From a checkpoint of a small spectrogram VAE.
Model: 2.38M parameters, log mel input, encoder arch swin, encoder norm layernorm, encoder activation gelu, encoder patch size [4, 4], encoder depths [8, 8], encoder widths [64, 128], decoder norm batchnorm, decoder activation silu.
Training: 6900 steps, batches of 128.
Data: trained on phrases spoken by 400 fixed synthetic voices, 39062 training examples, 22.6 epochs.
Rows from block 8 of the encoder, named by matrix and row number. Rows with one number belong to one neuron. Each number is 128 + 24 x the weight over the matrix's rms, rounded and kept within 0 to 255. All counts start at 0. Numbers have three digits each.
# fc1: MLP up (encoder.blocks.8.mlp.fc1.weight, 512x128), inputs 0-127
# fc2: MLP down (encoder.blocks.8.mlp.fc2.weight, 128x512, transposed), outputs 0-127
fc1.281:151141150049119145105127148125125169101120140123147140126120124136138113122133147114134113155100120142107103152120122117142142101089103135110123111129104105114118162154133116173119126093128126158137110138151112101127146121129123149141127131116124163137116117126162097115128158148121118129118107102103110112097158148140124135144154146116126143161153148120159157136104105161140100111122
fc2.281:130153135120084076127101106135117123149128107106124109171125155133093118131138096119101138060119096152134127148080097156170147130139105116115136127166120094093143115138132126101166153118136143116129117129147157130120143158120125170145137147143082107114120133117144137139110132124132112114131139126112167158098134134145110161150166145150136109160118179155100146093166154113145124111161
fc1.282:108153105112124107105153153095148146135150126124120125144155104105151147162135134142126069117156133112111117132148096111117109145116136133149127129119154129139126129110113131130135135131128105118124103130116148107172140166101127127125157146132133114101121136119157144122124130136115140121122126159124129126152138103121125104137111111133093114128103132137124102134121111143103153140098
fc2.282:132133116108104158095151094138142094145154175141122118145119113108135122116129144140113130106137110150106159142113171125144099117149136134119149119130130095115105140124114135151152096101144109110092099085138124165110103116114103127138146114149113137119137144115156121133134173125152102115160118152131117131121144086117142146123151168173151129132134082133133151125147126164133121110124
fc1.283:132161140134123116084142197156117143123197132155109142112111136100129127100121129100159098096120123098122102165101111119113147113138131153138144092134112140171190119097157107134106154121153111131137092123177178139129156100158137130134119155177099116123160122120146119110085141141115101086172102148116128116148127121106147075165143103123144144125163131121138135099108131146142117152141
fc2.283:085092099147138128103152085130110141112162148107162109141132143133136138169147127096175144117146137130096125095125124152129115149165084102119159085166111087152103180141113121131117095108108092158150113128173122105139117124141115145108132129143146106192112110106130095114153098129142128115121104123154153128151116161103170116152108136122122173101161107172113113122118164142150129172131
fc1.284:151132144141134096131121133130123147121125135104138138116133119171151147107113126132127097134116145116170111142136141118139161101145140149110101117142116105132161151129065155146130142136140110111102129121129109108154129119140111151124151126111131109141099139128108127122127138176149134147097138111128158120101113180134148129118172118127135169105128128148102117127115105112141101132138
fc2.284:099121155126141145126128163126143135129129153119121125093126099107111111092137161140083108155166122128114112112128166130134099107167114108113151118117136134090115136150127140094126144142129111113173145121114097125111123112131159128103124119157161125102143124130136150151133112126135144089133118140161153125098129115131116117101139144116136098142101098153164141145106145141108107121139
fc1.285:112129120119127129112127121159126109152138109143100137110131145109109112129151137086144123113120125123131112111125142122116135157151110135128108150138108105163120168116135145146134140153158091152092116129129143131129139103144138133119152118103120139142126096118186123144110127094128144112134119132127110078112109122126143128143127117151132127137151100149131127113165151141098130144141
fc2.285:118114120113129138121130135107115103161124131113112100084127136153119145139160144121157154125111156142120137129122111125117143183151119164131129087141151160141110129144134140137106116132190149151136113108115155128152126116116109133174174132137142107098114134121177103109107116160153156118163114151142136136157132148097136131134185126123114136109128127134130114090117147114142173149179
fc1.286:153139135180129132199132129139122134130064126122162099137127134128150131149131134138125128098142116133098121134113109136150086152098145121137161117115151098127123091124135120090128138151118176170108100107100116146117113110100135151161153126105112135148132091124133127133186101119122134167126138115144158139130111135174116121116138208110120106100126107111130154115106154128132115093118
fc2.286:127164180099143156216119191085163142130125164107151121085178143152160147137102043146140166141091171123120136138128094124145118145111113087094161160137138173145084137094073100134076130172112128098106132086161099128166148123152131124145106123122116113167106169132182146114151114146104141199097134127128190123146123107110159092101151125127086124109136127094119149086144120131029108097157
fc1.287:133136132077155120131135123115130087152094121083146076130131124142117110145140168152107127139114077139140124116135119132128144136079141147131129118167165124128174102121120137164178154150087173171100154126144163132140138134139122140164125179133108124172123141081124125087111130154112132109117106150108110133105106119124108165115153128111153106115185137109142130130098092108105101084125
fc2.287:123122193151165110151115141126175118120161117081150096157100135129122098113102093141064113125099115076157084150140131127133123141146134119099162162163167166118103098183121133116160144131149161133121136081133157114168100128087140141144067148130114087134118125134140136116128149111111159167112149132112124120091136076141153144097106165156132129157109080145158150138173139158144126095133
fc1.288:153163086111171163147129156108123123129126112095136142146125124133125134141144119139134138130176176119122123134125120134110106092108138147141124125113108134120126115141153088120153109111129130107127143136139108118129120135134146149107148151115164114111135124145074123116142127136151158109156131129137123123177126116125103124122120139139119108164144110158080093111091143079140151152135
fc2.288:140094158092122119055157118142089073151126099153096151108130106099159115159166193138128144102137127116145083134108098137108142138147139107114158084161082120133164143124118154150106129063145145163128127123072116113138118128147158148103161114097103160140150088142144098126166136121161123127149179143128103124095139129122113110126119184099166135148112107115118133158104169119163121162115
fc1.289:087070148121138103136142115098165104127162110116111142156144109146112105144101132108146126084115160139121132106126116154126106165088147141127109126118118126172103143124125124147075131095125121153120115143141138145141123183086121124105116121154132128100095129102124109133091131135174141115141134133111139112111156083102135111123131094148140142106100116137104113116139119143121132170124
fc2.289:118104111137138111110112139149104122109123120163197144123150119135112143099113111143143102128149126144119143090142139125146128111114128132116149130115099096143094117137169145149122117095113114129163149133114097106123109131155127147095143145141128145091151165108096095144098148111143129097151165135163135124124107113113147119147122114161131131102139115126110125148147152124136141142112
fc1.290:110134131134105119171128122090156131108159127067143122107102131123134139116165115156106173143143132129124141093111132110118121159162121112142120161140145130111125123127123124096145148152116133130093094116158138130096133132135163126106096116148115152105106123119150138132163148125139149136163127142138123086104120152122115137123148153129137121142113120129132116136128142147113141094126
fc2.290:141134163099166116133132119159133157106125113100109095144146128130113104079118138127129160126106132123154122095117082102106145167144122090170157147092165131103135147130077139155080129117145169131083113108171140093146161108120130092116133122170143068112094120128147159124131171116101137166125090118123109132151127094133129177114126113116126111121138131136174100091132104202108107128169
fc1.291:112143124154134141150135121152181116132154120102121124138132160089186129141102120212117145190145114135151028119045070113139084115107119172132151114115114076200152121109097132149074128137095136119145160072104141160139102114060152125119099131081156116110134131099103101137137102142212156047095073128037088107150092143136192178154135148155206096110076087154142149107148169136134151168205
fc2.291:124124207111072137160138149107123143195103101134152108132113107095106136158148099073085135182165143075124176161166150201115120176111216096130137134140088187108076109130136100139135066170165166158081045141160108145069098183166156142122167159143114193133184103114137093092123125102073038158161146112230092163127152079136140130110114121126042159131152136116112048163125130093145142119131
fc1.292:096114146175127155149124145083110133150114105100108137115103148128123161116160149157139147140124161139088139121113127116129052098116135163122142077165149084113124132091130149150102111138052166151084130157139116146133159083091136185105129154128130139135130118144158114143207111137113127182116097131161141126105141139116133122126118189121136127134116140118116153140097135194138139068128
fc2.292:110145150132197168152095143121146142146117125096082097125159123157141124138104136130135198156126142087157139117090043103139120170134159115140162134092136126108177128113138129145097152190103157131078098123151103128115138093132133132124125147158156086104090174124105169114124147138120178158096119115128170120149149160112116145113186078130122118138145115153159151117111097180089124071118
fc1.293:138155164107141148090116127107150163126137152135122135168135120126145105160109112135080130142127083126113120172141121144130150113152107129140133146118092152162145096122155100170184167102136084122169164124127086101157149132153126104105137110110148104202149133129154146121112130105094142111104142150137099133098130108098095146137153154141105135132156080130108119139147120138139142140101
fc2.293:092112127108120130131161155116090118146126095133101125126105134162145103123137125161105076157110121187137140129115119151077119084106128125125159155075107114118114103117090135095129115116137127129135143117129148138144127138094162127095118178153089138118126119113114141164149152118122163119134185117115125098160131079128103105082132155118118134142116127151156137132137144148112145132110
fc1.294:113087154116120113130138108118154135115151149136137132105086162151129091127120105137140136154150152114136129132142150107123126142099136119128100124131149124165144164135133142153132139123117110118149125148147120152149101094115129113129143129119155123120121121168117134111168143118130143098133152105137134090079119122126111126086141143137141129128112125178128127120109130115124119159134
fc2.294:112095088086116123089119126144163114112108133113144153113089129094129120168119118110131142126151140163104117135142107124103139084135137161132128110130113110128111122131109129155146107085146132112136076124119124117128118145085144111152145142127142115141110142131130150109125113129145128090139116159124103143101121129173109136109088113132131092174122150142166125127124123139145127146141
fc1.295:140129150162121120120138120134107143139113130124157159152150208117175126098128103098108153143122122173104145147152133111136150142124129142124154107158151130119123122122118089158136145139097161158128159124147142171112157147101135129134081142084116141140126130140167171122164147131121167141138095127132139158091120140116140099123122167139134153131125147101142134115138124152139130103146
fc2.295:119126167105132130136123123148156118101140119093108136112095144129120130138101111132100166137121122099160141120133083124130145179143115142128108147120173125140133149140099137131107112178093181149119137122133106152126111130121108115110099131141116129111141162135130156130114124116161141108114117099150124144084114158127104155110105131149101091188145138138133131104141156143098102136129
fc1.296:062145097126149135101128150126120183134133118129117108106146122110131111117164125142117099135093138161129153111095137140147153119110130158115123143083128157138139120103170140122147127147135077102115131163107087116182160141130134113102166174123170147111153131152128128117147120136147146128143143094114156134113156128105110138121156130110102124148113118138095154129120081128109125148120
fc2.296:114130126177128133104151158133115079147122121139107114090108099115097131122132164167139104138124100171126120138147109106136103101111121146063112136159130123114181110144140107108171165094147137145138128172088103117104120137115113102058075145094097147144141095142111121118160139104113141109118159125118115146137105103156139145117185121092131103154151129155143120134131166161165153155115
fc1.297:137072091102146145167166133128114099124125109117150136146153080131132138141125140121106105146096117110133105135148147127134109112107116115129134128129105135116107142122147095113121109111151140110113122144086155150105145135097143168140115149085124112143119124132122122113107154143133133120119156094141159115166122160140147129105150115137123132126127147127140140124140106147124120123148
fc2.297:153113143090123155138169102092137145160151147139113125149126159119143109149161118122143087153104094169105123136111161106121139120090085127109157100142102155178117171107150113128135095122128153152150127113141099115123151174127101165155125104132096127100128146161111078178123105146098141158142150122152118101098118133095106161137101167091144178089133143143118155155143144110127127161091
fc1.298:123140127117099101180150129146145144140121136136146110100137120144125147136115115154153093120123123088113150150124142141116115119139146115152084138088133146113156169127139149106093168126141119130136125128115156105157123155107111130150139116131116125101128114152119131092113164147086140111126176152131107092176166104137128140141115087136169131096152157122137132135113141120114103183158
fc2.298:091058122167169134115103133126149189142175140126136131165106155149093118140155104132095110122112146143061132109102229126108120070143129132100162076163101105133118106090185109111145162174147043102164134094132116162143097166138093141155136157150086118164087101119139104148177117152126129078148163142128150131103106134149149092171114164141140156119143128123125092119133126120124122169099
fc1.299:132147127134163105143138130149147157120155138126133115117142157126111139112127116163101114161148122114109136122092110111133109115085135140142135129123157143150097145124111112126111115093134104113158110138145106136106130144137142083077129155107106137123139136098103141132117106113157104124123108143163130129130112148113133141107127112162145112136129125110161122128068143125132151140123
fc2.299:112137119142156119126146150108139144138129145108105117134117167164158154126138126148152100144131127154150130096129129148131127134122086118116147138120141140122174114140118099113148119134117120116117145173145137086151102117125155131112146124169132097122139112119138139115128099155151113113139136116162140119151157122098098115100088164136147120130131121134130165132112119157100118160154
fc1.300:130108140122102123131157131119143118113163102116116163117101129118132142146095107089145114125153121145134140123124143152141109129134178145157115124152137133174129122123105122118099094121137098110107132087125130134139123147098112114136117122122160112114119109121091120169140171124173153127130153150134149121119113113138159161114136114101147120108132108127146098115118134123145147110130
fc2.300:138115138153133149086102100141100121137121134147148134142147128140125105133135151161124111123116106144155142167128146131140129112123121132116116126109097122146131120134174165101139130143122118144090111094134139114132110143130126176131135135109120131142114141127073135147151126115112126097115146154125109076166135121150116097157155139127157147125133142092125121111133173109129122191121
fc1.301:127134109147170120140149140126121135151098125099165108124118117150123144109106125137136133134120161111168143130092131107142118140122157112108121131121132106108133138135133149133117112133131160122134135133143144171137113117129119093130086141144141159149133121145106092108120122111127147174130135143127107152133130123144156141147116090111113111143115121168135119123147137143131114155100
fc2.301:091087108115137153125138116107121127151125138181138118130155153166117124090138079152102107089121120117151150073136122117140171154159139187128103132128115102130107132126150086142105121125137154148156092162129132154122121171158121157130061176123144167105093097184123103145167126107140132163125101140120162122085113099123140124164070150145126099074109147130110150141131170078129134104129
fc1.302:122124148117105135087131136118128139089114160131115135123113120140125141121147138112052097125132104139159115145164124154139159121102110170146127143149129118117168112136115140119155175124152132133131166145112145132158119096137129107176148096125148166133095114127112118151125108132134141099104123134151110116134146131154100154100140198114125095129147140113122104140104109119114131130118
fc2.302:116113128088137156131130153127104115125127148089142103177117121137152105125120167164071103113109127154123095147144152167135101099101179123102162103150144136105134133174088105179156178128137124109138080089137116111128179157127138115158124105117098131121151104128164126128150167116093121146076145092106138102085145115169090137122090146112108107091113104129101137139150156116117123112132
fc1.303:140121085126126136119127148170110115101121120142143102155133112121137135118139158122142144115137118132137139119120142142138106124110127113181139145131109143137134127151120099123124129113124159088157116139121147106105123132130133125157112117132117135159105162148079114122138151160128136117135121110150167132134140081144124132120112105144122121122123119119142119122147126158124119126113
fc2.303:100131140153063115102122111143149146164153148122132116167096101081135131125113090152163095122131112149117152130089156143114105105085137121096133146109143112112117115143122106116126139090123154130172112145119126156136119167107117138133132119095124133138109128142110081113135117145145152166160162128144158138117128112147122098150120133123169153127149141100114104119123114134103120139151
fc1.304:160117158150145108124133132109117149105148148090149119145138132134099126136121106146148129142086138145096138123131117123137143109128124091134137174095122138130115131151112159106128135102118107117121116113126100108131107095131121125112158127104123124104165151149116141127103119146143121142129182138130144148101111131073110126124145151132147110157133123152101127111105109121152131140102
fc2.304:148150140090106152097138131149109096121117122124154100116132115125156124151111158109125123120137133147102109145146124140108126129129118142125106169093160127105146128151145127119140100106150115148136138150143152095157143150090099184120118144127119101167125139160140140125158164098181117115162134144094108120124126132123122137101149108098112125178108131112148146113135120145118182155127
fc1.305:119120149114174114145124104139122091121124094141133150123100105151137164100141092122110176125150146121137090147121169136110093112084154133120129145121102099122141136116143107106083092112166126108133108132141173108120105119106141127131138157112122153125074152150140132098110137116150124110132132122120123145139110153088126138144129107121157131136111121137126102128100133151155119092130
fc2.305:123116113145149121148159119148138132165101170133147122147088100119129103151119156171119111131112129132133141094094151111142113132100138106109073124142121096188103160119128155137149109128152126133144115151118111070099132152157122101113147118135156092111128099124154147149137097164131100135111150124097130109127130155115119136131150087145132146151126086117095115152117125121127115140120
fc1.306:140152100101142125160121103150096105117146138122161158128117095119110154089129128112156136097127166134154125120167116146132077109161094135162147121136138150132135149114141146146108139103169115111127104113135191154076133113147127129106138112111108110131150115152141103109095111145129190108114142131100086114139132091143135118127102095114110111120168137122127118130118123100120135136118
fc2.306:141084123165137141118164097128094134103136135132126103110098157135134140136108143126145168134124139144133141152105142122107129102131099109117167133172130087172132127095139158149113146103126113140150149091124172160132109133154132135140110094100124155137153143080132102081133152108133117140132153137170163142174127135089137085139124148145188135124104119147130140110145150100129132172133
fc1.307:134118150087135180055113156151116158102172108136117127114122117112122141124125123108129127183099141143129129167134146118122143103144127132137131136126137133111154132095113139156160138125117144117158134120105164133129121132130152145139149104093100107145127097131140137120115166116138136132132140104076097136114175115128144120112149173119113136134127131145149117140116119141122128136103
fc2.307:144115125141120124132128138103160121144148136124117134142140124130148096179127113160055092122105085151108164142094177134155121057114100140101123150143112115113162118146105138111165166120124119113145110151122107160139152136108160085103131163112099086089122129091106165116125115139073147143099145123132121133134115106154078143095129142140110119147134123102140113125156097117091110142116
fc1.308:116118131167198121121137131149120169074153145150117142134122141128127117124104155169151107166165097148064066111078114107163116081128086160121097135131111079151218151133118124137097190096107126127166155049115123145147140125101169122115111090067131106146101096169129132172111093160194200083129125135110139100142099143128145181115129172169165096119124098137159139093102149161093137130123
fc2.308:118121138077044158117138121136118169157119065118167130128080086123092194139183116106115146124110161104122182091147086134123148163150162093117127153135098131083062126126123168133107085159126145154101127188129149125132114155157115121125146146149126149105122121122168094102085130136068095145094155154169135133145141114158122113161121135093094152109139149148107131124160069106167095156111
fc1.309:106147131144134166120139153142156098118134167140157145146128139093118120137136127098153144125087118131155140138116128084108061100139115148134131124130119101135134112120153178107126115100121091114143095140120131127110141139138141143136112135158130137152123088129123164145125169112115126147137109147134118137128119174116145126115119117099141144122115131123128161099119136134112123157144
fc2.309:125129141166106123132154134130140143148139154136105101103136119137114138106124086141132121131114140121116138091130148101127135133153095102120168080144132111141096121113116082137111108112108078140151115143142094146132130121144124102138138146137143136118131151112128112127126097148126114106101107116151160120118140132102105129095108114119136174134106135108134162119094122104146135139120
fc1.310:157153146100143111166181190166101136138154151148120135133085084140114138121146154133129096089145133131106120173127146106125118133129142126118113138150112121121139169135147158173120112129082129133116104130098151152140106114125109117105103136149128138120123125133087143109132094147116157122160133149110130128170157144072139112115105078141165108126094152133154141109110101129151133182127
fc2.310:106087087152126077105105175138109158131139161136157101130083073101138145170177118090113075114138125158105133143146176133115158035120120158122111110155108075160117139146135106128132100121108134138144114149102109147121133126094149157134142125137156162154140106123140119117157134144160137092166127170088115106088143119142149101143115162124160135100146107117128167145132135122134118137132
fc1.311:124121133236115088117115104130134121072163128153118142109144125136115105101178116146157155116168114113121130143130105087151171147109107157151094153059119165142188134140143110117123123124105079095160118128114102136155140081099134087081137150149133070147182156130123139128104149139148120086130099147124173104103064158107128162117154032179171156140109113124153143118147133133133126076141
fc2.311:115160142129154122128123131110154100110124141115105133120126135107134151131107145172118121129090166116110153082073118119131134121107101136126108142127145140135132113140118111136146133107152139114134095140112115097124139141122127116124145095131113114118152138129111141111124162154140114124121101150086119112179151153133156195132112119101130109148100100169139135136150140170154109132207
fc1.312:114124123131109113122124106140148074116129146156117120106098103137122121126136129154124139136142130132147133111131181172126167139154131141110130122126137146139117110094145141109139159135129086123115131125150106107147113124105122100141108141126153104114112111126143108142140146121135155143130118118123124118099105138118116096156123115145129133132132141111119154134113135161141151097146
fc2.312:124147127112131144141152116146129114134118094087148150117128140092134107098145171129170121152147139115134130133135113100122147169095123100152125121118176179126120155171083109114130093136130131125137116147126139140108148098101125123094110118136101128174137152111116139163114163180122131118123113135101108115138118137090137150084137084153117104112145129140128131122136113145122097117134
fc1.313:113159149156136124150136122116148109122129179155108151133168139160166121121134143154146172161151109132131111120088106126112167133160132135110126099092114138151115134125137145102119133109115105133104111102131101120139140113114144132120103149116103120109109164147133109124116118129137149111130106139147121128123082138130116109121123140103155188130110115095141161125128141133125134133130
fc2.313:145128105147130103130078165111114143123105167141127123138134126154178175169111112139127159168092139136135143119100131157152106112146087122134096160131115153172141154141132128133079135117131147125148124122166141129148129133117145139124147107141145098121107151099113138124121104138125111099098111105082139133156172115145116119111147109171133087156139096144124160101068112170138118108123
fc1.314:146146127096115129124125117150108121135128096135136122164089154134161140113130128100133121174147138109134116130109123115122116124154128141134157140097130129127132106122139115114141120154166128087162135112123116138116130099117148141141155165111152118139108119109118141119115123143145131109127124145087104108155098125157127098083147131119100126145140127108143115108117128079116167121136
fc2.314:133118104137116121106103125144132115124144099116147109127155135122114116129146162097118120108111122150119135148153096111154109136147107154141096106115081123167130135109122108137127121123101138100145128150175075127080156115120138149102135152125118171117127121087158126138125114134168140155091136092109129075129135109119096097094123150141144113107113086131095115121109146086131133128094
fc1.315:119115129113147127146125141084107111103118147134118167145125134122093112116133106114131119145109122106145125115122109113122131134106131140122115131121150111113144115132161127109111125092123125117114135106131142128123145120087115139122159139142124111152118118119134161157126074124118109123124142148144168132118123105132111088130108143133146116136095158129122127116124106124107117144127
fc2.315:105134125109151123121114140145096128144081115182165122130126118131148125089110164104125169144120114086127141174120133121133168119121126130127141118117131092118129155102165118154150111143095179141127124102156100114123138146132159102099118121121156107112107158179135125151106119154157132107160158128098152125118148127137106096125157115121107138117170118137137161156144147075131129148107
fc1.316:123108170240126099131142154129127142088175154121102127085107108131159091136103118150147193118167084114119116108132121097114153118117113110149065140092096145144122135144100109138143133129136109117138142113119108130147142130116113133092083147124175067168139131108138111158167148149148155067118129127113156095093092148068091135092156088219132153183111131129145158127120136158095135078211
fc2.316:132094071117148141113113154111120122121142096148123114152132147152125155116110175136118168102140118132124118101142086097134137124102095120166139145127175147136160101129125089119111129117116118099166109132123111155095143130110123136120132120134169098097121140149130186148118133139168117124152079121095136163171129104123137160117150107122156076162149152124137131103142109172119097127177
fc1.317:136137118159120104134137127130109133129150126144102122165139119131118087127119140138137097148104124152135116116122114098164128105097142132132167147120136120116137124137120123110115114136150129139127110120117142118116149130137116105139130100126144138145122122151148135151112116119118100124132119100154108148135129126124133132116140081116129133142157146158106127149130137124151131161148
fc2.317:127121127122129111125117092167133129145132125142128140102124132122116141132190150110116131144156154132120101183139099154121134117118133134145151086126132145152082142102138083167106127088138151121123135100103146102120142098135128112141108139166104141116132123116144153156131111130117136087112115141130127117111105170121163124110158117092122156108086114160121142086113102142145152121113
fc1.318:125128124140119142103149142144109123093112139106109113116136159163145120156133127144146154121149119147140149153140155106095131126134128161136150118132171114115110116113147133132137154106062146134125102135091111141094152122131124143094120127122113089150133132123141136161131127126130157124135123139163132084105110134117105105090116141118119114086131148115138144124137161132098128112125
fc2.318:154132150136126122133064137161123116056119153119145142128129147122063132138153116116120182101136165109186146114146067116149112156112133113157100127103162115127159130125136143130127153171100115166071104145124135135145149132072149129109137139125132101137099132097141151154156150156163170172121107110114101142164094143127164118123130103125123104169117120132144116100123134101112109124131
fc1.319:100101126153139144155159104135094139132154104118120145104149111140164125129100125163112144163147150107155107128103131142160112163134125113139123148109130157115105131113121108114115120124110114117132162145114138146161150139121131117096129128129161104116126137128151126132113104095076135142092138125120124116145113108125136116144135112130138102149115122138171121111148114140149120094104
fc2.319:141115127151135109126148116120131133128091119144098120090147127091148164155120146160112128140091122082149084109115085110113123143140139150142140150102118104091143115163127098110138089127135074141123156108129161120120134138106140095115133142134153153107109145133120132138128109124099109147137087156147130125168135146149106172100112078109124126113108126152184145130120121127165164157113
fc1.320:145130115105138100167156104130122124127173156136128107134139159108142151115119144113144143125135156121130099118136119121140099133116152150111128134132126112132147137143151140168119131130140093129157111178120152125127122145138108117136152115161135112115156160114102155116102186111148160111121127105103107138142136126136134121131134065121111113098173090167118122132140154128098119184136
fc2.320:086111145151117091123120118082152118132185134140152136132111145132133117134113066166176096115135129168119155143133177126138098129163102140101139139123104106127100132085134119131145123125109128140114177123108115119118140119144134129153119127133125131125113117141119096126158141121089142122150166145168165134145172108107121124122109164137153141085102089106130141117139112105157134170111
fc1.321:127128091108131161133103152128117141144110116124144105125157158134139167128121163108114109157134138109136113118120086158138139125143125089117125144117107152132120142152097110120157120107123161119159173116135098128121144151142114109147151140128121113131152157127138122118108158144152151178125103144139167112078123151163150114182157143128111086113133127134107153111135151118121125116116
fc2.321:157142120151174130126082114109139159111147133105099085129141137110123088104096111165096133139149117119136127137123111116142132146126156120135119133114145127155125148150092117111154159125145122112130154092134091103128121119150124136147135140117139141139135143137124135149119104103136154157154130091154123114104155107138170140156143127141149133101118116130086146127141147115118120129138
fc1.322:167152102131138133130132149144127129094120116150139124143121137109134131155148145143103098124134120174121133126130121164122101143112121116160112106129125116134091118109134137118100144111183134119101118130122154115118123125123147108143126120129133109137137151089095097145118125111145121128151120134120131117127120139117166120137149120155115179136122134125129128086137130149128103153135
fc2.322:093106127137136134159124123133156098140140132135116132128109120103137133139144116099127152116140117146119136138130134140135123146103098094125105094169142124134140139145173133114143135092139094150148144147133103148111122115072133112151157150091089157143126113154138139104158110139158103121138148104115160126109148147120166123142124147148125144093095102132111067116147124119134146142094
fc1.323:102146114132120111138111126145123144154105136146140143095133134176121153120129111122155117103137123147105153136106134088101084158129105116135166143161132137144123117135119165190101136116123171123147132137135081146098109136094146135154105144148102151135123105129114110115152130149172122120119163109113135161157141135130135071136138169125094140120117136088137139119136150123141123119101
fc2.323:125116116147139159160126122116132160130135144124091111121137129101146132149105090128164124113119094128117153130103179095177134190115139123152137162142114105119149136130157160106093137100080116129144178143098103150103113159153097112139115151146127128134055108082137114131127119134145155159125133098138158076151099150072148116133089150141077126075136116097141075165134133164108106097145
fc1.324:155140101134128102119118122089096099127134114105101099124162144151142127118123128125126163135144064120126097174139109145146125135116156106131120152149136145120162135158139124123102158136113147132128160104137158135107137104078122112114117132163137083113087175116121119116114177126155153144144145126136140117135130133156129142116160117122120152115135165112128121146145115153138152149115
fc2.324:136124115149138074153146110145119132135219132160072084128150159154107094110090089146128149115110132140111135144104105148109118134087128119137168146107121149120121091121125129141137126105138124145105161101147114144146134153133118090133138126132160103149144118119098140116115145113138122156123136131132117146116097132104085121130132137128183119120150126100159131140146151099098104129128
fc1.325:126150102131136126104158168156108172109124130090171150171142104155134140113137120125151150111150155112148115132097109127127135123132140157154105119133123122153113133131094163133138166150124086120111083117150109106125139102131102144108136121160114096121144127113175138132087138115140140101120131131162140130179057153178131094115105134115125095123147092156134133124091156143094109151130
fc2.325:122104106155127182110161090105163147112121148109138114106127160116131113146115108141157178146113152099136122101100110052152132153144111159139116115099110126139118138121160131123137112144066119157129103114146121156151124076122140157148092107114171138105137160146147156135116077109123104100118105127114159149097086108110177142115128097141153137140134130181140142107121143089135118102112
fc1.326:111125142110116132118115118116141149116093143104131121102143131122150139170148165110160111115167143125136120137127092128124140135134128115124147135113139130121127109131143124163125107121106126167134164144121123123105102116114140160143112139102122147112132180131114128126136153171154136146127149109143129156131128150118149108160125153119152114138127114084142143125133118131109152137128
fc2.326:142125134177156133133089131142123133146117118102117050102136165115121094140112125121115147116078132081128132127119125140136126157133156119128148135109118144123133138122125112094096119136133129137117101139114114155109117158144128107151082124131156138136133134109157121142149123124123147102098128115138127106129142123137138125107117165127155141128144077145122132133142121124102143124156
fc1.327:114145108132095131118144165129128144124094127111133147147140129139129131140117140143124156112121142130150128130140121113121125116152153150123138140135111147097110136107156122131142102137107114117132120131111158137101160141132126100157154116115137141120132137131134109143121130156180125133084119131118137111126127111133139102127105122111153125130101112088109123125157128124110092147121
fc2.327:102130126127155110142114155130137145156139116109111091181094118129097117098142095132144126138126137122145114096148150127127138169145114126102112107155177114141132072142151103171126123159162096115109168116125126123145101120151119134132122101096147122132112124110103121123119121170113162166124129130117130108140116131122147108107123129149095081104134118127153109131142120100158109126113
fc1.328:121114126119143119110126140122121102134125131132125084143128139109103141107120133123134150122114154133110116115118087130113112148119113150145119148140091099124108148087148129129122102149133099107107140126125162138151112150120160149122129116122113125125095159106119143147129118131142111104132131131129110114135132130131128101107129120109112118151144121129152122127134106148151093117116
fc2.328:160095145118152144145085132131117106119126148154150100120122120163115139101103151121132141154108190118135139159131111096108128141133101121144131132154135109165125114101121125152172123118157156114124125152133135118113143105159135102095144118139130125153113126121122121131132123109129157140141089144140128108116159143131119134143084125131133110112113112132110107109104157137129143137155
fc1.329:112107154134129140128122127144098119109117117139106112123134098106135155111120109134131119093131125130119114143146135137146132156104113151128105127159111155168148164095121108089098124130111139136131097122117124130143128142131121154124119149138097118087113162127120143113113149162135117144102101155145113135118155135147109093115122088145152166143101106126146132140109093129129118146137
fc2.329:067124127123128085152146117163153123082140163124120160165163109129118137118133104111144136134118133161109138145116146130103162109116118122088123145170115110143139104137161110126142136131072095120134111118147164126162130136096119115132122116155132128141103122114111134086122111110118114135189078142130109135107112153155132138109096146148143134123135140140088137138121103134130163105112
fc1.330:123139176116131145138153151112146136132125130160117143130119137180141128132142125158126156126103136131111138153124124097144099146143145121129131111163098106141116133114156152106136142121141126123142164137102131164098122124123149110176126127107108138114113123135178121163118107104144109114147113133172082153141098146142123116118126139140121135113174147137128116100101148105129158144126
fc2.330:154146110123144137089111154156144103141121149131131138123149112139105114142128126129151098088140147155127101105176149109175110160068148134100161120130109151126156133102117136119109092147126137119141108158148128146114139119110111131162148115133159124141129128141169105113142130134123134149142141134130143113119094190159168128144126143130127125115113114135101138113138140083131123125170
fc1.331:116160187216138165171132131100103134166051135116158149111107153135128165155135104119134171119121154134114102094092109126150038120141146151120153116164148080127094124151153151118131146123100158154160117103180054151128140131143125156114081097105138102139108113124157152155176104126102156150091127124152112141107096157148123107120101160101139069122102142114132134133115112151114158086071
fc2.331:138186156132137165135107090126181161099052146066098093113120124135126149105142095139142146129117162087185119126092057117122120214108120073155172153101175162137076144129087136123083151152114184099134094130175083122126128127111142144133119099121148093105062189127156172147104171139163097160096081124111140061131118147140132124132142077121092092112138116121133137091136120181088082083141
fc1.332:132087087090139118146161100144113144118139135121172101134134107184124137126112175061162145129114153123110154114093121148153139152102136120175118106176079113165133135139164117129105112132151160166170130108095138140125102134124110103148109149167113107122124116112126112115075134111159149078117086170121092159147128154155168122139130113154151129130149162141122126112144117131137149139136
fc2.332:113081073158106127096116106110103124139122113134135104122114143128123140133130158103158097155106149126115131149145164111122167128146137148112083110140111074186130145105169145121120134121082143155159121135098143104116121103186101144145117156106170120162117143103119081147154094123176125105145158177143143096176103133071127121121058181121147133096099122141085141100137199075158130146133